Weights of a small image classifier: batches of 384.
Rows from block 8, named by matrix and row number. Rows with one number belong to one neuron. Each number is 500 + 50 x the weight over its row's rms, rounded and kept within 0 to 999. All counts start at 0. Numbers have three digits each. After the name is the row's rms in percent of the matrix's.
# fc1: MLP up (model.blocks.8.mlp.fc1.weight, 1024x256), inputs 0-85
# fc2: MLP down (model.blocks.8.mlp.fc2.weight, 256x1024, transposed), outputs 0-85
fc1.663 104:499451505497510465450469482576573504692512513554532527443405512549542368537464480529530484511568508435503552581489539511542533481472550497459607603502409578490454451402481569437543454513507461525490508450528498562469449537423486501513515552485512440585422583
fc2.663 094:477445549536470490519491560536531533603583517551517485441482491595415502408463552527513451470428519487488504465409490472392403548508501550539491460513499564621484402393535453370480522508473507509433546470468460476520515642534550523446401509498510488502728541
fc1.664 090:501470434494478571435523487459415577517474574537357436555519467461559488520534520479470501408444544431515595570552505506537396579558543472433538534448553550454534547514439402468467490528532505493473502484475534538433505535543487529396514519492570483515499443
fc2.664 085:549547465469546440540541613446516506496557419543497545473464522547571521534530511565491495444543452544474533561499491556475547413524483545507464552484475557572477498475465465508524386560514479452557520483507509491494530536432415548456527392436467521482542467
fc1.665 100:505513461505476474452509467545537519685438561511532463469397505555540455556477558523480412520550474455480400576477472508502582551505529485431541619509498504410489573380467514425429561518525433475505517459452492560458399513500487426540482606565454499548478491
fc2.665 092:555451568604472499507521561536517517598569540514527465458471516596455452467490590502493461422430512472532421507381533490442465484522509517535498519487505537538537429330477519315460528498478510540493535496463511494536526705542513512487496490479516507460668543
fc1.666 106:395493439526503518493479428438483477477454483487421453481589394444468475510447454535524464486475525442474471483630507497466447417430530497427510501497549477444474580492530434553610501529476426487382507486443543496589494508557564533444553548468464474465474496
fc2.666 084:411526473393530554455533645594464534554570431535468477483526522472489442529475456537505533448452480641525511464492472406493493496485476513556496472502474488504387477332478507458483427495533458511519536484540453510455618587456433510521506523548574527553477466
fc1.667 102:547529460536499495534489463414419542413421634489464461544557510389563515469508587507573456499467498464503493564524433546386448478518539446497503494434574539461542525464492541437551548491486502450454507522465497521482473480501532505427598471465476498519649515
fc2.667 087:433519451480515493553542612588529496550538507485501519477450535595464425476474491457469578396477533493498504558475509522487536471534542533568513507507484561555373534378370460433492438518541481473496453472498408424465596609445455482490497523492565510511503510
fc1.668 076:524520468477552512537551492494518485356497488491508457484499476383444525537388495606417581443540498435539513483478480518443447565473439471550516543510479412515603507436545443453535397519343540521528525502414495451473567434556422479508556529463464488508464583
fc2.668 077:550493421486472429506511580618429451431675491490504443528506485571557457519488503524538534468497466484522519482502472420415464457537481487476473476492475606623428568529485480631507484509526475490332571512531524508499466532487440459501525451471472514548547486
fc1.669 104:375496412484507542484576549501568478487517481513474467556436454456460412536533582467449606507552509556509519483512529527482511527466464464547530589516468468497523601584601424512433451529510482450604554477600446412511515615484513518471478497408574486464501539
fc2.669 103:570419450548505447467485480614417572559444474473425556540488462477477521430537471487478484467482638449496450540541452576466488483483463514439497536549494586463571403544465492438439527506526486510459409494417568556505482547500463510439538363466475527524477516
fc1.670 117:522510488421519553504475558516423518450558513509453485534441546472462526418423479486513468449514438572581525454466514490422479520609417395546512533455407536427533513493527428461505497467459461477537481487573403553413450577523530468531479499526518476506510437
fc2.670 114:532545541468507511493544537582429540549604433457497550602468487489530426462543423529515518506546579467503513466617553526460491560603540490492505551489485518446566464332502516421591509441435523440643440515489602512571555609457474531494533524521511535571531483
fc1.671 097:527451460489484467553519471546506516637486555455478428462487542480491529479556498531545516442550466600438559499613548504464513588459490562467543470557505495518515496385508429428636493481575547500427417614516512416490509499527479509569487428543529513504458483
fc2.671 077:483514618454513546465506510384534536417446576530491482528490494453434535503491635511471528600514462449543510485464483524540595390496500525532523515514494417479579461607410519493494533541491444540576568510440547546475413363537613491484464439515468509454454468
fc1.672 103:489425469550475516538506498520539529561441511444434449483449531498501565481473410490584496464609478607446558397583463523439545594488519550569545523505497503527486534436496449384563476466583565535507431554555531514452474466520425497456505431479563497429415473
fc2.672 089:444475610475489504493492491418464525475456535517482491515522512498433551503484767480514483557563454423539542562496483495576531393506484541532480523484517521492545480557428552565569534467449509460569471474522578514480519408541624493535491483508526504465405547
fc1.673 096:457455462414435495451529447443467508408472532428433486463505486503482547495470528503505411490500526426502423562490501531428562480491429492448537503492560550492584444422446517466524606543482535505462410546523516523604468479438552510447527515463511465494559510
fc2.673 104:619556522459490466429434514589517452453510548473597501440496507536440519483511438500523452561534509443514464578460496531444543472529556490515488396567441475454428544483474491482517592525498494513439550512496420425483478672434459462508544460486464482591485522
fc1.674 111:485567464495557513495485523466510520457553511589554496535459462517568440485539426492509534440498472442508563536444568455460514511552493474540525515480516537455443486553532578414458482476504524546441517459470413469518483518490516578512480435478573511506557488
fc2.674 107:572533461500547596504527484451390504508552455513463477502471430544573508471524469514531533556454400459458548599590504580430499480534513512468507413508498489466493561428490509542471500477546503479511525440481507469504513572494568454510546553542401530521467519
fc1.675 106:551529487526520514410496553519582442435569509519489557549454554549432475526575531471545486464513555542602452516506440545650502466594521564411552577410451463544481534553459529604521492459501525423470533566557550538412519512464520451569476510539497519481501468
fc2.675 107:478502552560483590488491527525483520430422604484500492475499453583435592456516576416556565436504555489518560458441481551477498575523550455516455513459548487569502641633573491492597528563640496501560415519484622502433550432468519501456449481542491514562565540
fc1.676 106:467466434513493508427503524514533528652481534487584517509472479476473400523439542543502505520489484442537426674487545561571499452514529540427524594537492474483496554397506538417420556509468488475436495510414547463441436563450532486465523573538519491588524508
fc2.676 091:532481559579449498509545505578565504542579523515542495470500514569461464496457500487509435449465523488490430482413535493455439512495511528502521531503524533616452431328464536274517494528478477519474505476552479567489435635484554525495506495503441527467629500
fc1.677 095:454463549492454474395493490516547545661490462565488457448476460505626322597515474482549543542494499403541495520520487511533484450390535426481554618569506535574463418440497500478489514519488558529555506466500449490537487512473604447409489561477537455559389560
fc2.677 095:450435512573527534526449484595470460564630483515513492548497489521439530487523567611528481523529493505521479431420445516421465520536451558505470414532488566568574454444434467420529554503479502474527435471491492541485401557519535509449412495528499502564682539
fc1.678 081:447516498488541519452510524526579407407474520406565475460507413383504488559449526609442534462539444496533516467444537532478474447417441544500504501566528469490612554517499456433490420574433569546561528507463438527475581409489448461512534543466521488434506547
fc2.678 076:536522317482521453562507605611403506424661443510494413476523509510564478468541471537462566485454428450528471533501481452466468556562505511483513509513466595612388513543486473611524482538504488503379575500484544488490454522463527462489552492460495503574528508